config.yaml
model: "encoder-decoder image transcriber"
dataset: "analogue clock faces"
train_examples: 195000
image_size: 64
crop_scale_min: 1
horizontal_flip: false
cutout: 0.25
tokenizer: "word"
vocab_size: 74
encoder_arch: "convnext"
encoder_isotropic: false
encoder_norm: "layernorm_no_bias"
encoder_activation: "quick_gelu"
encoder_mlp_ratio: 6
encoder_inner_norm: false
encoder_moe: "top_k"
encoder_num_experts: 16
encoder_moe_every: 2
encoder_expert_mlp_ratio: 2
encoder_experts_per_token: 1
encoder_shared_expert: false
encoder_patch_size: [4, 4]
encoder_conv_stem: true
encoder_depths: [4, 8, 4]
encoder_widths: [64, 128, 256]
encoder_kernel_size: 3
fusion: "cross_attention"
decoder_width: 128
decoder_layers: 12
decoder_norm: "layernorm"
decoder_norm_position: "pre"
decoder_activation: "gelu_tanh"
decoder_mlp_ratio: 3
decoder_head_dim: 32
decoder_fused_qkv: false
decoder_bias: "none"
decoder_qk_norm: true
decoder_parallel_block: false
decoder_inner_norm: false
decoder_drop_path: 0.1
decoder_positions: "sincos"
decoder_cross_attention_every: 1
decoder_tie_embeddings: true
residual_init: "none"
optimizer: "adamw"
learning_rate: 0.0012
beta1: 0.9
beta2: 0.99
eps: 1e-10
max_grad_norm: 1.0
max_steps: 6600
batch_size: 256
epochs: 8.7
lr_schedule: "linear"
final_lr_fraction: 0.05
warmup_steps: 330
weight_decay: 0.2
Rows from block 10 of the image encoder of a small encoder-decoder image transcriber, named by matrix and row number. Rows with one number belong to one neuron. Each number is 500 + 40 x the weight over its row's rms, rounded and kept within 0 to 999. All counts start at 0. Numbers have three digits each.
After each neuron's rows are labels from the 100 images, of 14848, where the neuron reaches its highest value: "top examples" is what is common among them. Only what is clearly more common there than usual is listed. The data: analogue clock faces.
# fc1: MLP up (encoder.blocks.10.mlp.fc1.weight, 768x128), inputs 0-127
# fc2: MLP down (encoder.blocks.10.mlp.fc2.weight, 128x768, transposed), outputs 0-127

fc1.746:481457493434544464507477424493509482538534489536562513504520483541502489507522452493518488507505483452559506475519484467576511491494452492483473555466509491486471465436445489427528461584537557500504541481550457511527556572446496515483546426485514593598449519471569544490475456559444466489516485552467489530453511456514403469500511492491506536445538452579551553518588427483461522532488
fc2.746:468461427489520432511483483505552560487512458471514497465685487518473489431493456464462426499557571546516501540470471524522537566544526494465519505528581523588476558502473528553485484543501530510533547460496501479557502474554480502512524481505452474468545511438494533408518530503506486461549524473539537439474432484541449479487463425499490551473507489487494502479479524482556434484507
top examples: minute hand past 9; minutes: 45 to 49; hour 10

fc1.302:571482553520511453464443554556555507520531488528499415482550524593475447511501493475543492453450428502537514444470476478497460463554514435513517582538520524516536517429491457447478497477498559488434528502461520480544568513490515500468493517456484492515458470521577471474424576484487489528523527503432515532511541453618514536482547506541445553483508419534518485517542517403523513520507
fc2.302:500525493572487516436487565512497458506471535594511475560640500488454429423536455464564472544539551463586572444469481506484591495478430540502463490512531499439522508421475490497491522490468472491490563515474492528527542485519498530547529520512406522516526484497536453555510474553483431529532533434509449528485495430534500517457507506509479502535519508429494558536504488465524469523478
top examples: minute hand past 6; minutes: 30 to 34; minute hand past 9; minutes: 45 to 49

fc1.476:492470461548530556474435505523451507548533471501498466567475471545492509478492506508446598504464484449535460569537420454445447512451482550460555516508529505461521471497468517462520479541413518445466545515549434488518481536552466477525448457438495504552444481490486461525522492507423485493554458578509521488501491517603522568506505493528499581613449481492576500519512478517484503531560
fc2.476:473482538522547490453494567502451506543466490474486528568561498509463464433530480533527525569576563530501553545520466592502513537489568495543497572464524511474468469461500475452461543467512528531452573512543453485506406469456450454510519482406464476541471414489511482542511485502495498453488514508526522460519537515526563491569537469420517528537543469494401463503462438531564500464534
top examples: minute hand past 6; minutes: 30 to 34

fc1.607:510463494549469524362542532469492534533465490544385425504502496583501549458507493454513483413515486468488477467497510473485501545483508494521546569476509556548570492498495510504455536518483528495493484490444507439557538509519478494414509467426467479555460465475521479490450541511512490500470452508419522471514485445585523512453529557538512517535523427531495502525482572417478482588503
fc2.607:522513500526520455490473484551485435503490518524460466519574530453528427488519414489523509452534478536543528515464470528475545442418493573511416485500482415455467504487490439444559524526513463554462474551495541585480483550455490529489449536523454509519542458456571466599495471440416479548557441512513479536482508465479500536464582543507507466543506531549504521503569546464531509532500
top examples: hour 9; minute hand past 2; minutes: 10 to 14

fc1.642:563460508467523429550447525513524540539531525510537484499576515583445453528490445408573522488509490487515506500485459531548417443580478460498488585480500477510501464410510506506495498513516517512486561530492540439460509543496493471540493507446453533484431479505554467465475534530435528498533490534483512500467518437585504559471557473575500505465565443576558492528504516403527493509487
fc2.642:509555483575518465438501517485522567545440435561497504541595469545469496435530425474504479523494537417562461475490464467540540497472449521477448449529554509530453535470501515534514555474489559475528528500490477458525550439508470535504582518446497494491529469511544459532546470546512403541537548387496484499508534479530470545515461490488515540494519544474445487499469480383512532500458
top examples: minute hand past 9; minutes: 45 to 49; minute hand past 8; minutes: 40 to 44

fc1.138:524527489486484468488462438513518523526569522572496424548535520647491497503453477526494530514459537460571452482526480468495470494469532539493509595531505457467519556470494483451515495517447555518460493434475526467503432583446545434489490475479540534449516529528535509491444496467480536469526475472474462527412531528527500530456616523531458532481554417502432512537526481456504533527491
fc2.138:455428562504497549480484548549516563504492476522565529573517493455411519501508438466564491522557503498528517475515448545492531491472446465491504460461492572492460538480480521571540502431453445474555507502471504518491543468513555528565534502476462586507508453524492452492472499547462411550551525441524448553474456585510467523502457476517565560514528544451457488461482499389515477489505
top examples: hour 12; minute hand past 12; minutes: 0 to 4

fc1.598:508506468474518500483485410476524505496573468485438479479525493501535480451553469532501556486465498445604456489524484424531508510510495580555557500520474525472558495544461514405522494525516458526460552434548438477515485562495489457494464517495468488521478455448527568533481479512425491403455522554489509561461476515483536487516460495453473518627552560542520454551525458430521512472493
fc2.598:501440496489547494504535467501474483565477515530509568476511460427491473437487391415489483501578536552489502516498435541500537563533488508433512562509503511487408531488407484429515528476555518515544567495496482499516477512490583502496536517495511510512496477531558470449519500552471514518532475568544480478500513590522461520567492480475579571487524419492445461480438438470554503468470
top examples: minute hand past 8; minutes: 40 to 44

fc1.172:480515513446554464492469481454517481533484516504449493458503518495513480570487476528515573470503471425495503472504482461549559437479425618528527519438477548484542499463467469492465485500507520526528582536418502472540553459524468482434467550599499566515501529523444575432452527445504478391510520495471520565456496493517490503470478429483518500534580542510521555477528493497455537561474
fc2.172:447535470422567547550554421496522470479561516522480528460601504470477548472528336456542518474491513546553465508496506529487485463507534562456501514515506453540481471526510548502507538440530509541542542460510493501524466535522553555520511538514497495524475570465530491468483539511491503474598503545540442433504545557475452530497486469551492480429483443528476454457488550510510472483429
top examples: minute hand past 7; minutes: 35 to 39; hour 8; hour 7

fc1.237:455523474492495489432427513447564473478540491533438506458492458458532494471492463500533494570480497469584488527441537518530455430480476482467488521556500566595479486571468447515537444433508523537466469550475452568521527497498563446431520491568475510464483554495449521490454465481509488428486477549543484543512507441534531511456487509432438528578543585542515515461576511491536514524486
fc2.237:482500502524474544514521456541441394490432573527489491443485551538494475590546579426523471520467467531428520486447488498503519484494493522568486459505490566536434522544514542464466552485494515471586538446483403452489479461474527528497516445490523503508414533431491502472473564469585469468526487519573485534466544548489536543560491482530495476516509433538565460529493475484522529514474
top examples: hour 8

fc1.134:510461510530460534531553461551535526455475451513447475519503463552519576425517467434551513490428507457504443509495446398473469515518513503475503530538516492471558543539476559458470547582549476608476557506487475448567493520497535519439517575488497467476535533488536530526505520519491506471419518525461472475463535522468531474432458525458494527562537497483534527485493590481464469526607
fc2.134:454484530455541486542513454511418448503497548518443497481678533488497502482556368502521521500540500525511533526497479504486456491458496488482443479463490494537487528516515459481529507509502476491497534527486516579499488506482515493465431540537437445508550500476530490555492533468471490527600491527592428528491495493489580512493481553556486495510485570517498569510521418480450439486552
top examples: minute hand past 11; minutes: 55 to 59

fc1.469:475492497484553530510520462489494495518539501502523564560488451459551475501514466462559516500432439497508488541503455511471401469520513555489514532508453542522496550519484494503390570493526479498524548555499535482473534483481497432505458558409517502548481466497608569528479525484475524581447491451492473583471487489459538497537543420469494463544547539566537571507433447516503430453513
fc2.469:551508517487516523529432435474494541470526457591511471495598505520479463519570502494467497508475457480500595504445418515465536502522610501559521454439519529502527516492457439531443492520453521552426434514468501500476469550494466577508508497455497493480469468435540508546491492517475433475611565461484457555516491567457516506511524529508544444481475566518512560475492510523493463454465
top examples: hour 8

fc1.91:503465481504492488480478514566505535565543493538479486527526503526508473449534505518514523434531477457541440538526509483460472516483484534484577531490402510518530475475500508445470397530473513478462590434493462494563500555547508461460442491455557522475443460478527555498472558530419526458418471430506488500562472435491521585498505486496536507570557469533538577556479507426561519479540
fc2.91:535428475502500518487533520499507533516488506517546523549594488452544437445538443489448518509567564562539483562508543512503484503456537500470485507485561517484443528419454457450490511465511476500488471474458424530512490458526509517493521521549535548488485482464469452553513511513470427502545466554590499480545505494547526527540568504452570499509528477495370403558542554446548525456483
top examples: hour 12

fc1.585:457516452546564465487495508606571499441503512551544574526501547541568436570540496459471563545563491502444505520431439510510545432477551481495496513488569510515414514413446471478536493496448459481464545570486506430504576538475502457457505509528480485515482513466513481514448452464491476447525543484514533438415483468499495489481513469507532562513505512493515524456428480487493536568517
fc2.585:520485447472535494493490458505535584480534496508508499572603471494528535513490361472558493514490402506478483491513473477477437512486493524439471507489447481486528481540533518488463476446540534524436435511525542505516489544539557466400485495484535463497518562524544499559537447467522544509653496514442555458538562475514500506502525472545511491497450543516534496468513464502489561459531
top examples: hour 12

fc1.522:486504479437595454553513415499510520520467502514519468583458518491516514442543507439525538512447461496502509529489467469470480450465404550547546539568555505449466544430503503505496535525448504512516645497503517403492518474517521512501476519562444514505531522507503549501410529468540464504561460445481527574467505452531485493479477483539515551509554442487509518542482516540477548564523
fc2.522:472527468416504551448533557537523507497525503482512503495743507481479549472480341581496506524437475484538494541510496551492496501492500465497496496452494442515516465486533502526508481525493509524459543491480468489549448469526547501477451537494493484499490555512495490501501503484481488496619517498501515469473511520481474512545457455487548465475542493497482522415492518504520508465482
top examples: minute hand past 7; minutes: 35 to 39

fc1.389:471394519467537497498488521502520487511436503488460522531515517535486532560547439502454467523493527480414441438511555452506537413432497505521488522476475430500599532509512479573527508522482469495470549549484455553453501459535485498467510480463505529532504447517443429532535463494447493514478489591544406600497467445482424532536509535546492511553561573520495553544511507523481500523515
fc2.389:486487491510497524508487527507551488498487480516488501513270459524480534493560580535513545532506450457528502544493505474489524459485491474514491520476452493514542441509479558522514522516485563476549496492562490404442508579491536471510446544506497475513507497473511492469491522489516487479374495495551502494439559521556490530510478453464504557514464472606481522522543465444481497507527
top examples: minute hand past 9; minutes: 45 to 49

fc1.211:517444504489488519507513506476529507518519444498524515506516468504531556531588442524525557511463488421493480480425497446548469578552466429448439529550476543543511508534464531462526469449569503653492411557506417531548470550496555455492549527500505466473521532509488553534491540432428518514446464569516473529453539515482484460480462514511444475529516448516496479469524492494484531480544
fc2.211:500445456543467484538509513571482438465437513511480524432707548479482485489494387407517452513525497535478522523531443515506558514502485486494477493526505498586487554495493482486501462510542534542521513478510474441465504525526578535560515439520475440487495515500560558538462520491519517492590439529539488526547496503487519517524504449544457457474491453443505504512528505469499508492506
top examples: minute hand past 9; minutes: 45 to 49; minute hand past 8; minutes: 40 to 44

fc1.731:513487458518481434513470484543516532511469472526573528488530517546474507575492450463504605483464529450525525481551500510527441480565524435505483545579443510446539480427458503510492464558477529561527539532433483487470556560446551475579493517488509497521433442568483509409466538490455505483467499566457472509449548431583531513473522522563504507516534433489555469527491543464506453518494
fc2.731:526550496574438494492523553474497520567513499567492515538593448541449486507545451495476518525447560393533496464509476416472469511485458469482478444562493531550471490490528499563513507434468531502506519493459443428547582446529502522527536474484508463539508474522581429544548500560558479524557535359522524502511541447489462517516478519469509480474512542460513472508515506454489475479481
top examples: minute hand past 8; minutes: 40 to 44

fc1.434:498500450503535499522502490534537459484507531538497522569446511484470510478489489490520572468507473498552501501571466465508427555438501475523526478553525532496451418439419486439506431587397497462415484474511499493479504547484437542494471476460517499507509452540513558578423518455533533482530523437444484488546464531534533595527454535585531497500547454515513528485501475535534494524591
fc2.434:527499487509508438459531549500490463506490487461533482540781468470534488513513367537510505520496509463505493517549477493467498544500509467538507503482525528487501534453483503484479480440443479541452526515488477474522508422534526516517487537493527495475487487535498502547518534517494523429597492517519564491487451468533461522536541507455524519473517510480479450503508516488532506507510
top examples: hour 9

fc1.556:445435519509397510476563548506491479472487480474479546488523546504448527548495462498535512511551503520445494503573592525485545580456532480473482486510446514509490541564622523503561530466526493504401534513516484538458453487461475483446480492510573511446485485518488437457491513513461478511449426526555422593529468509498466496562491479521452479577509507545515521488503454445539542541474
fc2.556:442458533539453537477470510499512495477487489503494481503252458470504459474495619496502467550482495526438472549498488445498542497502534474440499455452533508489528489523492521489452489550540483479526513454425523458493507538547451498470548466537495489479494464488481508447481519494469458497483465466537490518446520563531502499489477525468532515505407513504514560573490521459467553533489
top examples: minute hand past 3; minutes: 15 to 19

fc1.329:457414453517461456506566508543547422461479511451493544505481499527552535495451476443526501552533440505487539541546535491519521466470533412545527558579513468531488471466510527538528574451521450511406458551566536468480552496507551502422493503508517475504505449546489486468476538440522518515510492555533459486461591507511509524442526455526455526512412448519533502500410464449475520555483
fc2.329:490413472472524477480492527503515541483498502487430503516680479491570513498446443489513499507510517461528516533487454554493429522520497514436557560449529506470520502488487524439450512524527520460524528470491512484543444491526494479490525475441479510502538458563518471414513442452487565541594413477442542478543523511509519420543497466416539543522467549488493510517474516465559488539484
top examples: hour 9; hour 10

fc1.724:430501527542497446504513453513437442456466416447450511543525484503582485511414440484606530515556460478615440531493500474482505492531452487471534529509534464563561502505473519525579555470549460533431550550498498494501511471536483504549555528574444471518506490474507538432470489520498496475486483461468478506507534449513478474426538467542481500515505475585519473487538539448451447458495
fc2.724:454514536478454495561535450538495440518473532469442510472612486533491496524585475483542491485509542540518558526483514532558465511510534456511483436471532522601527474456486463499408536517498549539477529476442465487501472438518535597573506462488492463491459486465440463511440613545508477473542464494571500531592530448482527506510544545499472468515461480474471515513474457496527555495437
top examples: minute hand past 8; minutes: 40 to 44

fc1.470:515486541433552519437458541451493463467568425517552510576527465487495493541559448526548558480503511499502485495466501453526524529525474527455503522540420563467495503576440471465534468412499563542479465519586486474572541505498471486510544509481509482474501470463529497550455480493434469487434472538468484501550582467472452468454442454540461511531548530567501521554603513463550502497535
fc2.470:526529505541522454568508486534485464558450450450480515431574490484457464511437438475533537538468486556427523615541483569526545505494505493475491481564486517501530518525584451475495510548582557481497544490524458465529513464479590499532518471479552501498440509511481513456541488522561475524581478533493496501528480491555509472555462462496477512539495461436485485393442526483553561527432
top examples: minute hand past 6; minutes: 30 to 34; minute hand past 12; minutes: 0 to 4

fc1.217:486526474457519439489504391497516488544532490546451504580497511484459502536555520512498413526439515523498486463501463586488519480461521512458451540523505508514467482482500558465477544468514499541493457541441501495516533505474507521409440494484519492490548478523543473457416545484520514505513484478516535552562612558461537436578461502586601572519577581522510522495488467491506520542502
fc2.217:516521510450454546514519481527472489444479625491493459487596499435437477465508552400453511514451507536523515501475484521406464449531540540577555455512508490435540531487506485514495497580487482488559528507463525508468532521475516527498573456521498522473531534444524467508484529471534503480561445495490482459633615507567507522524468483471541503502465543529478465450503522544524515501501
top examples: hour 8; minute hand past 10; minutes: 50 to 54

fc1.97:468457452510514468480538481546553435475526491458533519521520467559598505487467479445531460538547452472477527526450438525508486478527524405518553521555577457569480495495508535529583550493500436493460504559525510421482549544569518528422449520511439455552476495478486493448475572505489542473507475522439500493502467452522491500462525563534487541541500451574525523515422460492497525587496
fc2.97:501549519541554456497493514482461506511521502480434510556658477500539502502493366551564495485481522480511519473454450548526435509515507530480455515489526469507500482464536527470463556569570576500508515494460485440535480543459529467458533524446473449522534487529525445540545457435518540492543471431501566437512489508491506513526504533392540495517473543511464502483450502460508549570520
top examples: hour 9; minute hand past 6; minutes: 30 to 34

fc1.269:508544563524490471517490481466501540474548523499549451502518464542493525546501505462539534626512528480533519531503448521525567519487460436581509515518472485508480424448441463459514410496573425551551519505457436442496505479522481460474475514488495532582446472528529596424443510486491545544462487556517492479428561443464457462468531507542508499479527406481519550511470477504513472484526
fc2.269:520546523517457404407529546478486520476537534546461576519652477470455504509529389483500470528547520494545462459513529513484477535516525522478466550527499468451423472551486452520482523508539434524538516509448553546526484542601467504444508504449475457514522460487533435599490481480502519513552558505522538465513508492478476442463507474475439501515452504487508472517476481498526461572517
top examples: hour 9

fc1.310:504490516532503474556482440594487521543509466481489514545485475524515456391529493498525490480433488500526445527486423430528446517529506586526526518522486515491545577495451549432483501597531455537478534512518454460523500515448486508462443540525493493490481499434531538468508570499479459523446497472486488550497457518482538492455471472432500556563613522481569566524489449493470465470594
fc2.310:560470541453466483437496458448481518486510502554487507467644502429477495406545363523530510560528510582542541537455431486512477561477520464494506531460497492505457517485478483441483491504525496570522517540501484521482433530495564526482537549471493496486534519465500461544465538503440487548596494552589456527469472486491530520506486488468544494556530505514451514491461432498514473466470
top examples: hour 8

fc1.13:476459533473533543464498494475545551504536522506491457578478615486550522448501448452530476476500471511518521499476517426501394520516475539482594573480478507527489521484404511536504482485434470497533584461515506520500560503467456504511506587506495480461458482486480494504539468535500397414480450574421519445491537472492489510559520512510531518469506455476550555455479523505514568570508
fc2.13:478458513461578479430580547481447485440519438519528513502617497423475501507492540570527451474510519479547455489515499548477561422495458534539533465474508496669493422478569461481514503540511524486450471511525506452490496468444469535478461578547524512492560443494476492447560482522499516531483500506505531504491465514515478563522497472489508494481545542477491494428569463487494478502544
top examples: minute hand past 11; minutes: 55 to 59

fc1.362:424433498469488534501528451480512516463486413485433473514499513580539549485492460501527535533412542374515480482486484407496481529548516505416497528580532535445556538572460540516495528485552516569486538502489490441527501552481460473537563456469472471482524520516508493574474541472492486493461442528490491479455503474478560470427503537461484526576478544535515464500553531495479458456561
fc2.362:447500480557543495529474496490484432544438521540495504494697474482494482459537421444567500528564468521528586456521447509515553543487436515478446459443435520482468539533452479524499464446485507452517515520483536506483495494520554502546508488499471496477542530473496503518491522467483477492588482547581463542465499531478514537474451516545496504520548488445521590518481430469513485536502
top examples: minute hand past 6; minutes: 30 to 34

fc1.365:544480557452535541479473507513508486476447451537529487514476582454562478563537474481449549486520420507556519473520505514537489443458506525490541485513456531460510574524520517574447494544468477533492488512554531508538472523453494479481440580483470431436499482540496497552464490395525514463511525492446491456467504482427567485556545480516477485575504519542587501503464448441605429473522
fc2.365:508465470409516537545477448475510526464541456510582505472637531457443517524489464497460508500523464516483388516523468497523511506577530511432512515485553475553447509534480518525468472466447497483531420507491465504457490441523432482465492486488567464487501520466560491510510508513525542473643529500496448537556540528522517484498466560494584545483471461537533503529495551538499498434532
top examples: minute hand past 6; minutes: 30 to 34

fc1.128:559470555548502459491503482507482548562518487451472505603494557489539544511530478472532492504515492526498481496412501541511433483486497579532490523516521449513514503508509451562511504461493599428427631506522487572494571468497607526482449523543584496550515465520456483448495500451454491494444541575505478544542458499489508436452501551494491561487538502507537506492488477532494542496548
fc2.128:453481418474505479486476506474521468513495579563450525536535478557430502499582579569560549485501421470502474567462515499387512483475493470454555548522539478510490451470552534489494474492486571520558536455518519524455479494447479532507511472501499498549526507504510502507485572499528536492563533537490471553488493579591491526540528495545455584518522505573481548428527544530566538504530
top examples: hour 8

fc1.603:571485544550510469497499405498520422492513516563523507466495492532515508458555537498570549520506501542467515502477464505546519490481543519527470446388474518451504535426491479483496522481484507465509513463531514478550616450521577477529517498528567499518555483474483495575456435485490564395500434559532518446462507437485418499528555551436512477498469517508532583542524536505491480511484
fc2.603:555521484474585518497550444471437538410481455550583519581400487525577498433437456482500512463461493505474491539464495499510487518438480568443498478512452526499526518522536505532467488442476508506515510512565468502486459498549563475512418514497508422545485474510538513475509536485485547519567534554460471493509503510400487494532428492464503487605497566518503500483558437497519520547460
top examples: hour 9

fc1.336:485492465506531486558501536476620502436450555530572502486474476487479547504523492515526526498526492462483433507492514528451467538535507467534540559529491545535549496483441482538560443553510427497427469457565535524491447476512428503456496478515423515493557568471570558433478533499596522556508580519488532444454550512499506512580443524487509504510585476484530456527535499459479468514528
fc2.336:488503500487512418461478496560499482557523522513541492513682516459543539522515536556485574482530517532529494505460589476495535520484514484461486510565512482547423558523528476460449512536439473483501514502493430492538509501517512369562469463508506522530464493541472463475557505482445544504460464517465510525498479468502560481557539497509544520468486433462554472555424501446535473512528
top examples: hour 12

fc1.394:489486519445530544532468559517468453465614432519483468500479458536475461520536456530487532484403454467500484534478534465489532581444544491484513537499492476498514481467454522541461453492469572492506443492464487549488521547429492434464436475495507510440497552523518552556523509471501569504469485467544550539496541503519531516463411524490428536557539528483580600541499507541525538462585
fc2.394:485490480492432496529452624513500541499505546507515533495642454525556533489496476423492503498479472496556464485517550465500471567480570444475514526469582517511515524507527519514411492469546514486539522430472467492512473501534539537529523505503524499475531543529388527491498528490557483489502498527589514483529594488469422510489464426490421505477523434509440450510473502514530522463458
top examples: minute hand past 8; minutes: 40 to 44

fc1.100:496464455450437486509565523472494439532457485371458501518527543486505535497434451491497540527470532520462516440514567457460479545475553542465523460488476443536560525580499475544494448463566540526551514457522430608529530398479539520513532569515507474507542447521536455558521493503469498472478465526461422472493479474535473528535537515564500543495534495513496483557576510522533487473513
fc2.100:521518509462498509508512522528491424513524506508483486483284506453466492530549596448520497515542457503506506542538523507530503550467475483495517524553508482553514487458522464506498480465513509510534509472488483500444512484479568512491497499510517474461552520537527517490507492474510510505289506461535513509451465452546512497543514433538466560486496477487488518536564503469507528460552
top examples: minute hand past 9; minutes: 45 to 49

fc1.399:460506520528605529519539494525593500479534495492525475488463515520508491507519483520476536483513540500498493489549504512448569473458429487508391478440462490513476565451420475476524513555498453547450610532514488468508507488455510472494556469565448514505491482486552453569499540447489565535507496501502469496464545486472535511547507499495561484531454570487465467484462521495547569657469
fc2.399:453444489462525522510567480478514545430558553499513369518586479534520508438503530503548516504434525481476509421510431498506526534475484523571535476542510451516481473526567526529494485480492545449515457479582453429408481544530564471489426492470547491518427535488527525503480511495543472468585526533561452479541489536478559460526554477488522523582457520517492464527508486504536502459485
top examples: minute hand past 7; minutes: 35 to 39

fc1.489:477501487472560468563495495441554483451487503505528437530495548477517532483523464511501467478440513507497540502524511524551466488494459472584521577455492522540499491506515554459461527461459469516490435516473512451493481495495479522471509500469426540524566517488560531436426426452523523599522534504491550482419601574519473496596446459453533510527544503491550518403461485532523517543413
fc2.489:474442523382527519445541525568520530507562541546465518490654507431492621516478533478456532505494515448547470467468552484500560504508502569488469490547533462536500525461494565512510413513489471494498541537520473499464550513506490487529481536498493426490458485509468496498544467482492490468585445508516472503571448497492544484555470441510530500532445509522559455507444519526534558511526
top examples: minute hand past 9; minutes: 45 to 49; hour 8; minute hand past 8

fc1.652:483473424470536468509517472462473570526489516546493469526483519436480552555602476502520499493526453461530524492509520502522469471417443518539510488528488523517509472464484485486544582527447503548452434497494557493471485488449497577455380523518546536514543511481435520471449536444480500513549520505456511484480518510461498476579472463497540552522528501542515501412510468366590519543546
fc2.652:435531504505505475484522417507508453448566577463484477502662532501488549511533464501493486506536511526503423494466455502447488459559556528470536524393568480520460457445481515508451476500497471480475481495473476454574504497503474519486496509552520474487542501480448460500493511505489493508563464487491424488515505593560531454590507524522568502456524436438470477466490594489476500475530
top examples: minute hand past 8; minutes: 40 to 44

fc1.757:458489504478501503485516530442433454526507489549438444532501548499519518509524485523538559503559487427574517530513526516546524503491469475501589571476445534540491490485417484560458478467463494508542555437462510510497548466453460478368432553527473485516466522471473523512479472499571497431460447615493591498475456511519516564534508511515507520523539419468533538467467472454516469519484
fc2.757:563479588428461458517531478490472475439508489487495542477655485422530516519446427486447493393574483565498459523473502524492509480498525526511554549464496489472433441492510455460509525461513479604498514487515533466493525533522531525468439529539535554460478457518510535550467485483428492495514450568483512479539494553455449495507576557438482481486467486552526500517517518477479483482509
top examples: minute hand past 3; minutes: 15 to 19; hour 7; hour 8

fc1.638:492495502460511452504562483590512441497490504482441436523508515539576429477484467459539483538529449427553451549507512446523458503538520501481595518509467515573494537468508484457558580499461437499450520536505437498533537482548535529431462454541488483483522441451534405488513564534553501495507539523517457501491489451512470527554511515492523577587487493513582528458448438464483487517538
fc2.638:519441529513478508484558475501481516453487506519499477474589498425535507499489398476541481464504494558479517556495425574468475441505489475508538576479452419467479511511476446471473538565610470522465460509493484478436485533470511548493498531539500510531554487508518513645515515457452540535537419524484502487488452503509506489513533548422543472520418539562490487454497472519534484551546
top examples: hour 8

fc1.90:490471499499480527538534556525547466558471476527486544528485624491519530536536485494511535509493467442446525484560505511491459499542485515489440510603495448451570448452389511525505475484535495575483415436501484594600534509535504458481531557459549475456552511556480502530498454506549493474507554558505472516530503528483444468509405491530446523485488465519516520505498510448489495426521
fc2.90:482468500520475472539483491511436426527464574572489477479570452512542486565561547496496523445605527493570480457541511441466582469475560514518460496493539496533518557441511439495478454528490530490483524474519493515500498490492449498541508499545496470446480470535512540593505548446500579472473517564534447579542564468534563500533512497491420488466474458480459495496548415524464489439548
top examples: minute hand past 9; minutes: 45 to 49

fc1.582:467522490464494495534460546545507521491518523500478462546502540497547535596512539474479556470540470461483549460530464495451480521449496514508571493523533465503462437419359494531569478474474521508421547465502520491509531506519536528473455493488465438519517494513533573558440567502544480534537463503456515497438500436534549558540403477572429518485532494463470595458489483507468513541523
fc2.582:504490519469503497474520499515526500536464554462470488590792485526508513531466393452456521441530512487534496505506502508522513434479552475488496532491514462509486478528499479511456475505476486495479527499489480488527531526546551490506458498482508496480514498519518518547537479480528521512551530514565519414516485468519443504514551505478492501461541537528479440514522518489516465536534
top examples: hour 9; hour 1

fc1.478:500513466485512493481560439502506448512466483506407493484532460570500456417480487451562504501436470481502388462476497491499468554503519538502545536504467567505526570463470491509481601524494479516496465505534532448513539556437503515510486483466472446551446449459510470421500519434564448564469516508423507552493436435495506552487535526433527508507607484512542547551477480455485474518502
fc2.478:548540600521517486497469453490451472514468471470512530486516501435515461469488395500530494549537506564513541500484415536485528497517486533531496455513439455428439492499516467489494517519495447541467554564551543551443460554508469561516505522478524540468484459438519494571494450469417512501569529537532415504483407526537521490487451489466531499593486513525472597448437469499511502521471
top examples: minute hand past 11; minutes: 55 to 59; hour 8

fc1.672:468495534447496482545524535500545445475519566495550519498520539541471469439508476449559520533515508515464492498461436537594458534501515469494489530535505403565517461450516480517547569545541496478457471594533480454515482549436524443507438486435512491523444511523518492472477536524469518510522495498426478504463509498499540548478597498551512576492562407515548538565423497468485524589518
fc2.672:465489502555591483486425458555474555549467458460490443551567427518462509478488435504557453531522517479520430520574477531538542495441505491524465509510557438488509529477529498498508588554565561453499511522512464500516499493511471520460539539494466464517493476532558448529521445504540498492556503426440436517521458473572541513492502497466551520522488578482421519498439502403551529540468
top examples: minute hand past 6; minutes: 30 to 34

fc1.583:514474476576598503473496482575515508501496521501531504502461571474568542472494473488464591499542465477535487479499489492459461467562495455475471516551484547514513459459408496563528505493410524522424477427541503540514523523550455463480462484513549480428535535515524514537465459464556451490535559525484564482536468527494468464517383499553451497459554462580501482531542535476499494427542
fc2.583:507538422488464452500461494487511417510541548516569483467704506500548417536543475539460551450529522475509485490487534475510516490502530482555521503503550515557503513459424472504499512486477444563475486436413487484543497494484431488501497577550500420472489518500495543462501568475528504512566527504537516535503528468521548493462533476489460498462514445499498488477510481564479495422520
top examples: hour 8